From a checkpoint of a small CTC audio transcriber: layers 8.
Rows from block 5 of a small CTC audio transcriber, named by matrix and row number. Rows with one number within an expert belong to one neuron, the router's apart. Each number is 128 + 32 x the weight over its row's rms, rounded and kept within 0 to 255. All counts start at 0.
After each expert's rows are labels from the 100 clips, of 14976, where the router gives the expert most weight on average: "responds to" is what is common among them; "lies over" is the class under the peak. Only what is clearly more common there than usual is listed. The data: strings of digits, spoken by a formant synthesiser in many voices.
# router: slot weights (model.blocks.5.mlp.router.weight, 64x192, trained with AdamW), inputs 0-95
# up: expert up (model.blocks.5.mlp.up, 32x48x192), inputs 0-95
# down: expert down (model.blocks.5.mlp.down, 32x192x48, transposed), outputs 0-95

# expert 19
router.38 [ 98 139 132  58 103 128 159 185 169 132 142 161  76 148 122 191 136 187 136 137 127 130 162  76 134 118 103  92 135 103  85  88 132 192 167 165 116  99  54 166 115 112 112 124 134 155  99 156 106 105 133 141  76 104 119 127 138  82 112  96 161  88 161 118 101 143 152  87  85 176 113  72 211  82  86 141 103 156 107 142 112 126 141 151 117 114 183 131 126  88 124 117 182  94 163 142]
router.39 [ 86 193  96 113 110 100  90 162 154  94 136 132  81 160  92 155  87 133 133 130 166 160  82 133 122 170 114  99 154 116 122 131 109 180 186 111 139 173  97 138 105 130 147 167 222 140 100 106 115 140 160  54 100 160 143 165 110  95 100 113 125 139 135 156 120 156 155 122  93  97 113  93 205 111 152 130 158 111 170 156 119 165 133 109 153 177 102 168 149 130 134 156 142  89 175 105]
up.0 [ 72 147 117 161 116 149 101 106 133 148 162 122  92 148 131 116 190  93 128 123 187 146 147  90 121 144 137 154 127 138 146  84 119 176 180 144 128 156  57 128  93 128  58 102 162  93  76 132 146 129 105 138 175 163 147 110  57 154 158 209 193 139 108  81  49 141 168 114 104 148 121 138  76 150 201 150  75  89 150 142 107 146 121 122  91  84  73 138 116 149 141  87 171 109 139 101]
down.0 [ 62 178 123 129 141 119  93 101  90 145 116 138 107 110 146 118 169 138 156 136  94 124 121 138 172 112  99 145 137 136 167 116 158  72 227 151 138  83 120 149  57 139 129 150 116 135 142 130 113 123 120 128 173 120  99 149  86  97 165 147  82 123 160 142 125 129 154  93 139 120 104 101  85 138 118 133 129  89  96 140 131  93 104 110 103  65 121 105 110 163 133 150 149 124  94 100]
up.1 [121 162 157 100 124  85 156  65 127 167 122 128  65 143 118 106 113 126 164 121  59 174 137 170  89  76 118 145  98 117  95 142 186 150  81 112 126 120 138 166 120 184 152 155 122 143  98 159 150 152 142 105 132 148 122 130 116 102 154 119 137 154  78 128  82  88 101 149 128 130 153 125 155 121  81  24 170 116 169  93  98 176 100 133 134 133 132 116 194 183 255 134 114 106 104 150]
down.1 [111 132  81 120 120 167 109 114 174 154 127 105 114 124 161 126 105  71 146 155 119 140 147 158 153 192 106  98  98 137 123 154 158 144 166  79 175 150 148 118 104 172 192 118 166  85 164 180  93 162  66 117  89 111 139 140  96 131 127 153  99 126  87 161 170 120 107 118 137  80 108  82  79 131 110 144 150 114 150 165 112 133 126 133 174 196  96 128  84  91 170 121 123 152 136  72]
up.2 [134 138 153 122 167 113 128 141 123 123 104  36 126 146 133  95 134 125  67 115 155 136 116 176  96 119 126 114 123  99 127 132  99  94 128 199  94 131 102 163  80 205  84 142 131 145 111  88 116 137  81 167 142 162 106 173 153 149 142 130 115 122 129 147 124 103 207 102 157  69  83 112 145 157 103 113 147 124 166 137 158 201 113 165 150 140  92 153 132 102 136 114  76 143 139 154]
down.2 [188 127 179  88 169 110 117 147 163 120 139 127 175 124 118 153  99 126 157  87 131 128 154 162  71 147  55  73  89 112 128 111  74 114 116 120 146 143  44 161 140 157 119 131 124 114  55 131 107 123 121 139 138 171 106 102 202 170 144 147 101 131 141 115 131  93 167  83 136 133  72 144 126 119 163 138 144 101 133 129 151 149 118 164 158 137 110 157  88 138 151 162 117  89 153  72]
responds to: "four"; reverberation; last digit: four; number of digits: 5
lies over: /ɔ/; /ɹ/

# expert 27
router.54 [149 173  98 136 162 166  84 121 129 137  95 152  80 121 113 107 129  86 151 126 115 152 163 163 142 138 183 111 165 137  83 144 100  86 131 101 155 118 107  79 141 164 156 116  95 120 106 153 123 131  78 117  78 145 122 113 101 155 152 118 153 118  58 106 185  83 103 107 146  77  89 148  87 132 112 102 141 140 131 141 100 117 141 179 113 123 103 167 129 118 224 114 108  91 142  56]
router.55 [132 204 108 110 145 156  91 114 107  90 148 128 115 123 163 111 139 177 212 117  65 161 166 141 162 117 177 117 155 159 142 139 124 130 190  45 159 187 120 140 165 126 102 168 125 134 150 134  58 121  78 126  70 198 137 137 129 169 192  90 155 130  76 122 138  81 125 149  86 101 121 133 124 134 112 168 137 157 151 165 128  95  58 115 112 106 122 155 127 102 180 130  63 141 104  77]
up.0 [ 85  86 221 118 114 134 105 133 157 136 109 148 155 120 167 165 112 157 107 100 107 164 151 151  68 101 108  90 142 141 157 120 192 182 100 152 118 122  65 128 145 147  92 117 146  80 116 153 128 111 154 133 127 139 130 112 160 110  85 142 158  73 121  96 149 181 109 115 140 120 113 172 145  82 120 105 114 103 171 117 160  92  43  76 119 101  80 160 153 111 109  82 126 149 156 136]
down.0 [120 102 135 154 135 128 143 145 167 115 123  89  84 120  88 134 166 142 135 106 163 108 119 103 185 152  48 104  82  81  95 172 135  91 164 113 176 130 144 142  96 157 178  93  92 124  51  99 154 167 125 153 118 184 144 128 156 147 114 122 100 156 127  96 125 167 150 130  90 105 109  83 196 156 149 153 137 115  92 146 123 164 139 103  91  89 110 190 168 127  88 144 118  99 130  68]
up.1 [167 137 153 110  87 168 169 158 128  88  86 159 170 151 153 139  93 131 122 108 136 146 102 147  83 149 158 111 104 118 127 110 138 155 178 111 121 157 115 162 120 159 102  77 155  90  86 114 178  86  83 116 146 108 116 107 110 146 132 105 137 143 102 165 168 119 115 146 118 129 113 168  90 110 127  85 173 121 109  95 170 115  71 175 102 224  92 153 190  91  95 161 125  72 146 120]
down.1 [130 166 115 147 105 143 117 159 110 101 166  90 186 126  65 124 146 132  78 161 132 114 184 120 138 141 105  80 139 103  91  94 118  80 169 120 171 122 168 104  93 165 165 122  83  81 101 119 115 123 116 158 122 126 160 143 153  89 199  72  73 111 166 122  83 150 195  90 100 138 111 125  79 153 177 110  98  86 152 154 148  87  76 174 169 133 115 116  85 121 132 184 130 148 169 102]
up.2 [ 99  80 105 167  56 133  95 138 117 138 164 108 138 101 130 156 186 136 138 143 153  89 138 110 184 127 114  72 142  89 180 106 163 130 131 151 109  96  79 155 152 148  94 165 129 148  85 109  97 121 154 156 132 110 110 125 147 105 134  80  97 139 182 142  85 159 173 149 102  80 126 148 105 140 124 166 144 135 119 107 125 114 134 153 133 121 109 160 116  95  62 131 142 158  93 131]
down.2 [169 154 120 125 155 103 172 104 144  80 130 147 162 126 131 159  64 118 136 114 135 121 154 105  97 149 126  87 191 142 118 162 107 129 109 149 167 128 137 111 138  98  93 126 132  82 211 133 156 133 155  96 151  94 108  96 118 174 121 142 113 114 139  98 177  73  19 111 120 161 178 124 192  98 120 119 132 150 135 142 142 146 154 112 106 163 131 153  82 151 202  93 123 158 169 157]
responds to: "six"; reverberation; last digit: six; number of digits: 4
lies over: /s/

# expert 31
router.62 [ 66 103 166 108 149 170  78 185 138 196 164 111  83  94 130 146 138 173 179 163 104 154 141 120 132 193  74 160 101  80 127 154 130 149 141 100 116 147 118  88  88 153 112  99 123 102 129 114  89  54 142 115  73 181 109 106 167  59  73 117 185 113 174 134  96 106 173 143 108 124  55 113 120 163 151 106 157 133 121 140 106 110 116 163 145 110 126 128 118 123 102 103 125 140 142 131]
router.63 [100 153 183 116 160 133  82 157 113 151 136 150 101  76 144 119 165 133 130 153 133 155 199 147 129 184 117 134 138 119 130 208 106 203  87  98  94 104 134 112  85 141 105  60 139 140 100 149  85 109 128  99  36 157 138 145 162  86  96 158 181 115 120  85 162 160 118 142  84  86  99 123 112 164 131  80 123 115 134 146 153 124 128 107 171 122 127  75 126 124 105 177 114 146 108 165]
up.0 [175 154 141 103 117 113  67  82 101  59  88 191 136 135 108  91 117  57 210 122 158 142 145 129 162 109 132 164  78 119 100 110 135 188 130 137 144 124 113 132 159 146 114 106 155 131 140 137 122 147 103 116 118 147 109 151 124 136 161  87  98 162  96 137  69 170  89 129 127 129 136 144  89 123 174 226 127 104 119  95  58 114 132 124 137  91  87  82 157 131 125 136 131 138 183 177]
down.0 [157 150  87 126 150 151 120 131 143 108  97 163 101  63 113  65 192  75 131 123 165 144 136 175 225  74 151 167 103 118 115  74 159 181 121 169 113 121 156  81  89 139 181  96 156  73 153 106 100 139 119 147 189 107 128 131 149 141 163 113 127 138 151 138 116 108 116 205 133 126  93 167  98 109 146 129 111 150 123  52  67 171 161 106  97 142 103 146 116 133 164  75 105 117 115 106]
up.1 [168 147 167 151 143 178 122 120 147  78 113 118 105  93 144  99  94 139 114 115 111 161 128 139 108  87 129 120 129  29 161 139 127 185 133 100 111 112 102  58  97 149 117 148  95 200 184 129 122 129  84  93 112 146 112 140 141 120 145 120 145 104 134 118 129 142  92 159  76 110 153  94 138 171 210 108 135 138 102 134 154 115 220 174 134 170 127 152 108 128 184 145 129  35 111 129]
down.1 [ 74  98 109 148 160 111 124 188 173  97 113 156 134  99 124 154 169 115  94 104 115 108 130 148 118 124 149 103 191  97 174 106 124  50 171 142 148 100 147 137 157 162  67 148 157 150  87  89 134 160 133 166 158 142  89 105 138 112  71 155  96 156 178 108 146 151 120 105 143 107  97 107 153 132 116 115  87  89  88 153  46 110 207 125 129 147 127 130 117 137 151 143 148 134 123 120]
up.2 [116 156 129 151  90 132 209 102 120 175 102  94 145 163 167 102 133 146 136 178 139  59 115 142 110 145 136 140 130 149 157 178 116 130 127 111  97  94 135  90 121 184 142 149 126 148 170  71  52 168 161 145 133 180 124 171 147  96 160 180 125 107 168 110 128 113 139 109 106 129 202 115 117 187 122 179 164 116 152  76  97 156 147 140 160  83 101 139 116 136 156  59 131  94 145 102]
down.2 [127 136 124 122 113 116 145 152 129 136 156 141 122 152 122 147 115  85 185 128 145 110 110 151 154 151 127 143  52 163  97 105 125  52  81 116  98 150 176 133 161 130 167  88 113 164 125 166  95 167 131  78 137 112 138 101 133 172  97 140 132 108  89  71 143 113 165  66 127 102 161  89 165 128 165 140 171 160 110  94 140 129 127 146  95 152 181 116 120 131 188 167 100  74 147 109]
responds to: "zero"; reverberation; number of digits: 5; first digit: zero
lies over: /oʊ/

# expert 11
router.22 [142 137 101 161 152 111 185 121 114 113  99 138 190 167 138 155 149 124 164  82 124  72  78  84 135 148 153 142 120 121 109  91  83  92 161 104 139 149 214 152 178  84 160  53 155 119 100 133 110  41 123 124 119 134 142 122 176 127 151 186  30 147 112 104 111 196 117  70  75 132 162 143 140 129  99  87 109 107 124 196 120 156 112 104 133  73 137 150 131 151 156 108 159 108 113  85]
router.23 [147 141  57 137 101 166 194 142 143  98 153 144 183 105 107 138  80 165 110  84 117  84 107  61  55 162 157 153  97 137  80 142 136  69 185 143 145 162 211 177 114 161 153  90 127 129 131 140 150 130 177  95 103 104 139 128 155 132 153 143  65 144  78 142 116 141 110  94 132 146 139 144 193 138  90 114 170 139 100 182 115 154 158 119 107 114 136 148 115 160 170 107 132 161  49  45]
up.0 [124  99 116  86 151  96 159 176  90 162 149 110 134 115  69 102 215  85 133 136 104  91 109  83 156  89 158 108  68 167 147 137 142 146 107 154 118 154 182 103 158 122  83  78 188 164 127  97 118 144 117 153  95  68 148 148  55 148 109 171 136 104  79 140  99 108 168 102 167 137  95 126 178 127 126  62 146 127 120 114  98 113 161 101 114 117 166 145 106 155 131 126  69 150 145 133]
down.0 [143 153 137  63  83 127 146 108  91 152 180 143  72 145 125 120 127 120  84 154 151 122 147 111 136 157  80 138  99 111 177 154  98  90 159 181 119 165 127  97 110  92 128 127 112  97 135 141  84 138 128 118 140 126 151 110 105 116 164 161 136 150 164 161 124 154  95 196 105 130 122 134 141 138  35 101 128  84  81 147  98 140 110 159 131  61 170 108 163 217 134 149  55 120 164 110]
up.1 [119 138 172 186 127 159  53 111 132 145 139 134 161 155 108  58 126 146 117 148 139 107 139 121  88  72 165 142  88  89 131 101  63 154 100 180 111  80 150 119 160 150  92  78 138 124 138 137 102 124 145 139 149 163 198 158 141 166 193  88 103 157  98 121  84 163 120 125  94  91 173 100 150 118 173 137  43  89  92 139  99  93  62 101 144 116 120  99 140 136 144 175 173 137 120 159]
down.1 [135 123 152 134 131 128 116 147 112 127 199 115  87 146 100 129 127 152 129 142 167 166 142 134 131  88 137 118 128 173 126 101 142 151 102 150 177 142  85 105 178 120 150 147  83 118 106 131 176 119 130 142 154 144 116  96 111 109 189  74 130 127 135 156 124  67 134 104 129 166 124 160  78 102 137 162  72 126 121 108 140 174 168 162 142  64  84 116 147  94  38 162 119 132 124 103]
up.2 [154  84 128 116 156  87 148 107 149 132 107 163 185  86  91  75 166 152 103  82 122  98 111 118 149  85 187 152 115 206 143 101 133 139 116 173 166 152 122 114 145 125 166 151  85 127 156 170 102 113 155 140 106 133 203 108 134 109 128  99 134  96  98 155  74 131 138 163 120 125  84 101 151 150 127 144 149  99 134  95 125 113 166 119  51 155 122 132  50 204 167 134 140  77 107 123]
down.2 [111 126 132 109 119 130 117 120  72 159 157 154 154 162 123 133 113 108 113  86 135 185 115 147  81  75 156 114 133 119 132 107 103 138 125 179 138 157 121 178 130 119  58 137 141  83 144 190 106 132 107  94 161  99 127 113 152  90 150 126 122 179 138 134 129 189 119 109 182 168  99 121 101  94 139 153  56 144  75 108 201  94 128 122 143  88 255 119 148 111 106 158 158 168 124 198]
responds to: "three"; last digit: three; pink noise; number of digits: 4
lies over: /i/

# expert 16
router.32 [ 75 142 109 104 121 135 169 114 125 137 156 108 190 123 151 164  67 127 146 104  80 127  87 127 158 122 116 188 129 145 126 168 141 120 116 144 130 139 181 133 119 121 112 107  98 131 133 132  94 132 127 114 157 107 147 114 133 111 133 176 140 125 139 179 105 108 131 166 141 178 123  74 175 151 125  88 200 121  90 145 126 156 160  76 122  70 155  73 131 178  87 109 107 184 103  76]
router.33 [114 142  74 109 180 106 120 132 112 111 129 174 115 109  67 132  94 131 195 157 113 128 104  51  99 206 156 153 146 138 147 154 132 166 134 116 130 101 142 118 116  97 112 126 114  72 111 116 109 159 132 115 123 149 100 174 157 146 121 192  64  71  97 145 155 183 145 102 139 148 141 101 191 115 132  98 134 134 138 168 115 177 138 102 123 146  78  96 175 122 139 130 140  84 149  47]
up.0 [ 73  82 186 101 101 135  89 125 138 172 117 159 138 144 105 136 190 194 157 131 110 158 119 177 120  94 142 103 157 114 179 104 115 134 104  68 134 126 108 170 179  97  91 101 172 119 105 159 129 103 134 152 104 158  90 124 131 126 132  93 156 102 162  74 157 159 129 121 110 103 142 124 105  64 156 114  77 152 102 167 103 136 135 198 113  98 120  91 153 182 178 144 144  85 119  84]
down.0 [119 132 106 126 111 141 113 112 174  88 166 134  97 104 150 149 135 170 167 177 124 143 135 148 145 112 160 160 134 143 103 181 130 155 128 124  42 171  73  43  72 133 165 122 136 100 127  66  84 151 132 127 134  63 160 130 110 183 110 161 169  90 198 162 128 161 134 132 130 146 105 136 132 114 167 219 189 140 102  64 109 139 182 159 103 137 100 117 126 193 108 100 160 103 119  68]
up.1 [150  94 121 102 121 168 136 109 159 138 129 102 142 105  78 128 142 148  95 121 140 199 209 167 115 119 170 183 129  38  79 119 108 156 128 139  85 140 176 108 122 140 114 155 124  62 102 146 139 184 142 168 126 115 146 179 147 151  93 125 105 136  69 135 148 110 102  87 126 136 135 126 152 164 158 104 177 135 191  98 172 158 140 134 101 190  89 147  89 136 124 160 145 179 159  96]
down.1 [148 149 133 137 113  91 134 161 156 157 170 121  95 126 164  96 116 152 139 175 134 136 201 111 132 151 109 122 125  72 116 118 138 140 127 110 132 155 137 135 157  91 123 131 174  85 159 146  83 136  61 133 152 155 163 114 159 100 115  92 133  82 123 152 128  89 101 137 104 165 197 115 115 142  76  80 176 165 145  63 167 144 138 106 101 132  96 116 111 125 143  80 158  77 131 176]
up.2 [ 94 156 151 140 115  72 143 147 141 115 127  73 147 113  99 135 121 116 120 103 146 200 107 173 179 132 146 133 143 145 129 101 143 168 118  70 127 135 150 142 129 150  85 110 164 147 150 144  87 144 121 111 111 130  93  67 169  55 130 100 227 116 115 156 119 116 147 111 140 106 140 141 129 188 121  84  98  93 117 125 108 136 128 136 115  92 125 140  98 116 179  93 120 101  74 142]
down.2 [161 130 161  89 209 170  83 138  79 144 127 167 190  89  74 139 127 136 160 137 130 126  88  68  16 119 100 123  96 103 119 133 123 106 143 173  95 117 122 149 144 145  94 141  95 137 149 158 155 122 151  91 117 104 182 117  77 123 173 168 102  95 125 126 162 150 147  96 111 139  86 122  65  79 112  83 121 133 100 166  60 145 130  59 122 101  90 115 167 100 142 158 177 149 144 178]
responds to: "nine"; "three"; number of digits: 5; last digit: nine
lies over: /aɪ/

# expert 0
router.0 [133 147 134  68  78 153 117 130 104 131 139 114 160  97 157 133 131 174 136  99 161 111 186  58 181  93 141 147 174  89 129 142 125 211 189 185 121  84 118 108 134  89 102  91 114 136  79 144 128 126 134 110  74 120 130 160 126 114  96 140 139 142 192  75 126 130 131 124  84 179  74  92 167 129 156 133  94 125 136 193  83 111  97  81 165 146 129 148 147  79  90  99 182  81 142 140]
router.1 [156 191 117 110 100 124 141 125  91 132 145  97 189 115 120 134  91 116 153 134 134 110 152  96 178 160 150 101 163  95 186 148 149 165 185 146  88  93 114 109 166 155  96  85 211 115 145 112 119 155 140  70 124 140 190 193 143 144 171 128 129 146 125 144 113 119  93 114 122 131 109  74 170 118 189  68 111 109 149 198 124  99 121 113 169 143 139 102 137 142  88 111  67  50 109 104]
up.0 [144  78 133 170 119 141 106 141 125 126 101 133 124 167 140 141 141 124  72 140 197 155 133 153  54 169  95 168  84 156  87 135 113 120 120 151 107 182 144 114 116  50 110 155 101  75 152 114 205  99 140 125 177  87 115 159 116 155 133  91 114 104 126 181 135 134 131 139 131  72 145 123 124  89 110 182  97 158  93  84 101 110 139 202 102 185 138 148 178 122 104 117 198 141 165 126]
down.0 [147 198 137 109  82 137 142 134 144  68 191 113 160 129 142 112  50 100  83 166 156 136 119 105  95 145 114  71 125 136 164 106 107  93 175 121  96  77  58 176 128 169 176 137 138 131 103 125  79 159 109 162 127 147 141 140 165  74 150  73 110  67 122 131 114 133 119 106 113 140 192 123 174 111 168 147 149  95 171 131 105 161 120 127 141 156 104 128  76 137 111  94 121 101 115  99]
up.1 [103  75 142 137 133 169 122 186 151 108 181 148 145 101 116  66 161 155  81 183 146  95 197 110 191 191 132 102 113  65  90  16 104 107 115 171 204 137 164 156 119 120 116 125 105 119 149 110 142 181 156 159 108 114 130 149 128 131 143 136 104 104 162 136 152 135 167 139 101 170 104  94 177 135 128 151 126  95 148 113 140 155 116 118 132  69 125  96 130 135 164 171  89 103 145 110]
down.1 [163 152 159 165 149 141 119 192 147  64 120 150 113  90 120 102 102 121 145  85 132 142 159  79  91 197 114  99 119 150 129  57 126  54 156  96  91 141 145 131 132 107 199 116 163 160  83 143 135 181 130 121 144 115 101 135 116 121  96  84  78 121 180 157 169 207 183  71  98 100 112 124 136 158  89 154 126 127  85  64 133 173 119 130 159 104 173 140 148 123 129 148 105  93  94 148]
up.2 [ 92 142  83 175 152  88  95  79 154 143 130 182  94 146  90  71 114 104 112 103 119 166 176 107 117 164  87 157 180 110 118 117 101 129  43 140 108 150 155 125 138 136 159 132 107 135 170 155 126  79 110  82 128 109 110 120  79 134 101 131 177 165 107 119 155 179  87 187  78 123 117 154 113 162 126 124 135 140 144 132 129 192  93  98  99 106 152 119 150 140  84 180 105 209 109 113]
down.2 [161  85 140  74 170 161 195 105 139 122 123 133 123 157 110 143 148  74 142  92  96 120 147 166 155 158 130 119 132 158 120  97 150 147 127 106 174 143 116 144  87 117 107 115 176 175  60  79 129 139 152 121 139 150 103 104 136 126 150 193 102 150  72 148 123 106 150 119 163  82 117 171 143 121 145 129 102  99 110 153 169 105  75 126 154 193 137  53 160  92 124 141  67 156 191 105]
responds to: reverberation; "nine"; "one"; last digit: nine
lies over: /aɪ/; /ʌ/

# expert 4
router.8 [144 112  96  72 156 154 136 101 158  51 101 131 149  91 121 150  92 147 158  59 137  81 103  93 183 187 177 142 104 149 133 132 112 110 188 131 101 120 117 161 128 163 139 122 135 125 108 146 121 136 155 132 157  97  75 187  81 101 101 158  85  99 134 168 121 164 146  81 169  82  96 157 173  81 114 141 121 156  73 200 109 132 137 123  61 190 152 148 159 133 138 162  48 136 145 153]
router.9 [215 112 106  85 173  96 164 177 173  73 130 105 103 117  99 160  93 163 194  79 133  84  92  86 163  99 160 157  83  96 154 106 109  84 169 167 169 111 116 145 171  82 144 127 155 137 143  93  79 116 149 122 136  94 121 126 138 120 122 172 133 108 116 137  92 202 164 148 147 153 138  90 136 151 127 155  74 128 110 133 165 107 137 106  91 132 134 116 141 131  73 171  84 122 146 171]
up.0 [ 88  80 133 139 143 100 120 149 171 163 143 169 119  73 130  81 145 131 152 137  71 157  99 186 161  87 113 188 166  93 140 188 151 137 102 122 130 147  99 139  69 130 149 111 132 159 148 125 121 106  69  93 132 128 107  90 164  60  98 141 185 116  92 150 104  68  81 116 170 125 113 140 131 132 119 161  82  87 168 197 106 167 124 148 113 117  97  91 137 147 117 121 137 172  98 142]
down.0 [149 126 114  76  90 188 172 146 118 148 119 119 176 212 100 128  96  53 139 183 122 115 132 115  98 126 181  90  80 144 127  81 116 131 167 123 150 119 218 155 169 122  91 115 157 116 136 126  92 101 161 111 115 133 107 154 116 160 136 153 128 112 130  85 121 209 109 150 109 160 135 118 106  77 107 149 123 138 128 137 163 113 131 188 139 166 155 114 129  67 100 111 128 152 169  91]
up.1 [138 113 130 146 135 149 209 109 150 117  62  93 117 125 134 111  95 156 151 137 128 155 150  96 196  81 126 114 122 133 167 123 100 107 106 103 135 181 170  59  82  73 174 122 102 141 137 144  99 162 188  94 179 179 126  77 160 129 118 111 109  76 158 131 125 134  94 134  88  85 143 126  76 172 137  65  93 162 147 114 149 152 133 159  82 103 159 180 127 132  72 105 109 142 101 155]
down.1 [ 78 125 134  87  90 173  95 149 177 140 109 145 119 145 120 141 159 111 104 156  94 105  73 137 146 117 117 112 110 182 136  86 128  51 149 178 129 162 197 138 128 148  85 120 102 108 114  95 116 169  71 125 114  82 191  94 130  85 184 133  96 119 113 129 138  65 145 153 130 129 167 134  68 129 120 122 107 207 117 208 158 104 109 177  76 136 109  97 111 115 113 164 229 140 139  92]
up.2 [103 108 158  98 198 109 134 109 215 112 140 136 132  83 112 151 195 152 111  93  76  97 127 134 105  55 133 174 111  86 169 167 174 108 164 150 142 103  56  51 102 133 130 109 111 135 175  96 137 122 141 105 131 100  77  88 138  71  66 146 159  91  87 152  96 100  89 119 164 144 132 139 129 165 130 104 106 128 164 138  95 151 171  98 137 115 139 102  79 155 115  80 105 113 129 167]
down.2 [181 125  96 152  49 212 191 114  54 122  72 195 175 203 101 152  81 123 103 141 169 128 118  65 114 152 116  98  82 170 128  94 129  92 148 117 154 134 224 145 163 126  90 142 160 104 136 198 157 107 122 112 100 117 150 141  95 177 115 130 109 135 135  86 163 176 121 146 126 116 127 126 157  96 143 141 130 160 103  98 134 104 127 120 131 171  60 115 134  76  78  94 122 127 143 145]
responds to: "eight"; "two"; last digit: eight
lies over: silence

# expert 23
router.46 [184 119  98 116  80 161 116 166  90  96  97 108 173 145 152 151  97 104 104 105 146  70 116 129  89 107 187  92 109 134  94  95  76 146 148  91 176 151 116 109 134 122 143 135 135 121 113 125 173  89 176 118 129 106  92 108  68 176 130 137 112 166 126  88 102 159 136  84 136 113 174 188 180 126 153 153  97  98 123 178 111  74 143 123 156 172 147 174 183  98 118 127 125 117 100 126]
router.47 [151 111  92  69 106 101 107 117  90 135 133 111 207 159 112 130 107 132  76 116 143  38 148  51 150 146 155 125 191 133  71 133  63  46 135 145 139 122 114  93 148 112 128 136 104 133 125 127 131 127 159 107 154 142 139 153  39 137 185  89  73 175 152 117  83 149 166  95 136 130 150 137 114 126 105 169 140 152 172 141 119 126  91 126 155 187 115 200 152  86 119 134  93 124 118 123]
up.0 [124  85 131  96  68 127 169  85 131 114 107  77 166  70 136 123 180 141 102 137 109 150 109 142  94 113 175 146 118  51  69 129 110 168 109 139  98 169 123  92 129 113  98 106 121 164 104 119 154 189 153 133  83 112 105 122 109 131  94 117 140  78  90 191  85 162 107 159 108 195 128 110 152 116 109 125 121 152 120 129 152 148 103  89 131 120  86  92 131 145 113 111 156 172  94 115]
down.0 [ 60  88 147 123  55 110 114 137 118 173  93 142 159 105 136 109 108 126 120 130 105 148 108 151 101  90 138 105 111 101 157 167  98 123 124 105  96 157  98 115 115 102 109 147  98 117 121 149 199  82 155 130  48  93  90 103 110 158  80 124 146 113  97 156 157 154 139 130  75 156 125 150 149 119  98  40 108 149 116 153 170 160 184  83 145 129 217  98 107 117  62 112 133 114  81 143]
up.1 [140 115 113 116  93 105 129  93 144 145 187 165 108 127 161 174  96 190 150 167 109 150 101 134  89 105 133 135 105 106 106 120 141 163  97 193 111 141 170 110  97  88 131 105 146 107 146 152 145 121 153  73 166 110 149 109 108 142  46 161 158 126 207  86 130 171 148  80 147 132 149 131 139 107  78 120 123 160  82 176 109 129 205 157  96  94 185  81  92 129 104 168 198 152  66 167]
down.1 [123  84  75 176 129 194 129 149  92  71  92 129 178 196  62 137 142 102 115 147 113  70 103 145 137 102 174 113 158 165 120  53 112 151 179 102 149 169 144 153 130 119 137 119 181 114  91 116 121 121  89 133 142 192  79  85 148 152 166 131 108 125  97 146 117 189 134 115 107  95  61 186  80 120 159 138 143 131 114 148 196 135 113 133 116 135  54 184 123 111 123 160  95 148 102 102]
up.2 [137 179 104 159 110  81 111  94 101 151 135 136  68 160 140 145 136 136  65 110 138 141 133 122  91 100 110 149 158 104 117 165  62 155 138  83 157 146  72 137 138 128 202 120 122 128 116 106 131 124 142 110 132 139 161 147 147  85  95 115 114  94 146  83 120  84 143 136 103 209 123 135 119 143 186 126 166 154 190 120  87  58 107 132  63 108 105 112  89 129 144 167 138  61 152 143]
down.2 [129 190 160  75 124  94  81 114 139 115 189 113  88 119 139 166 105 131 142 104 145 146 194  69 134 113  85  70 110  72 104 138 136 148 133 135 167 169 106 115 204 148 209 122  73 101 153 100 178  77 135 122 123  97 161 147 166 128  97 109 119 183 138 114 102 158 111 138 119 159 106 166 165 160 134  88 158 100 171 148  76 122  94  76  61 115  91  85 111 115 170 169 105  86 159 145]
responds to: number of digits: 1; rumble; pink noise; thin (high-pass)
lies over: silence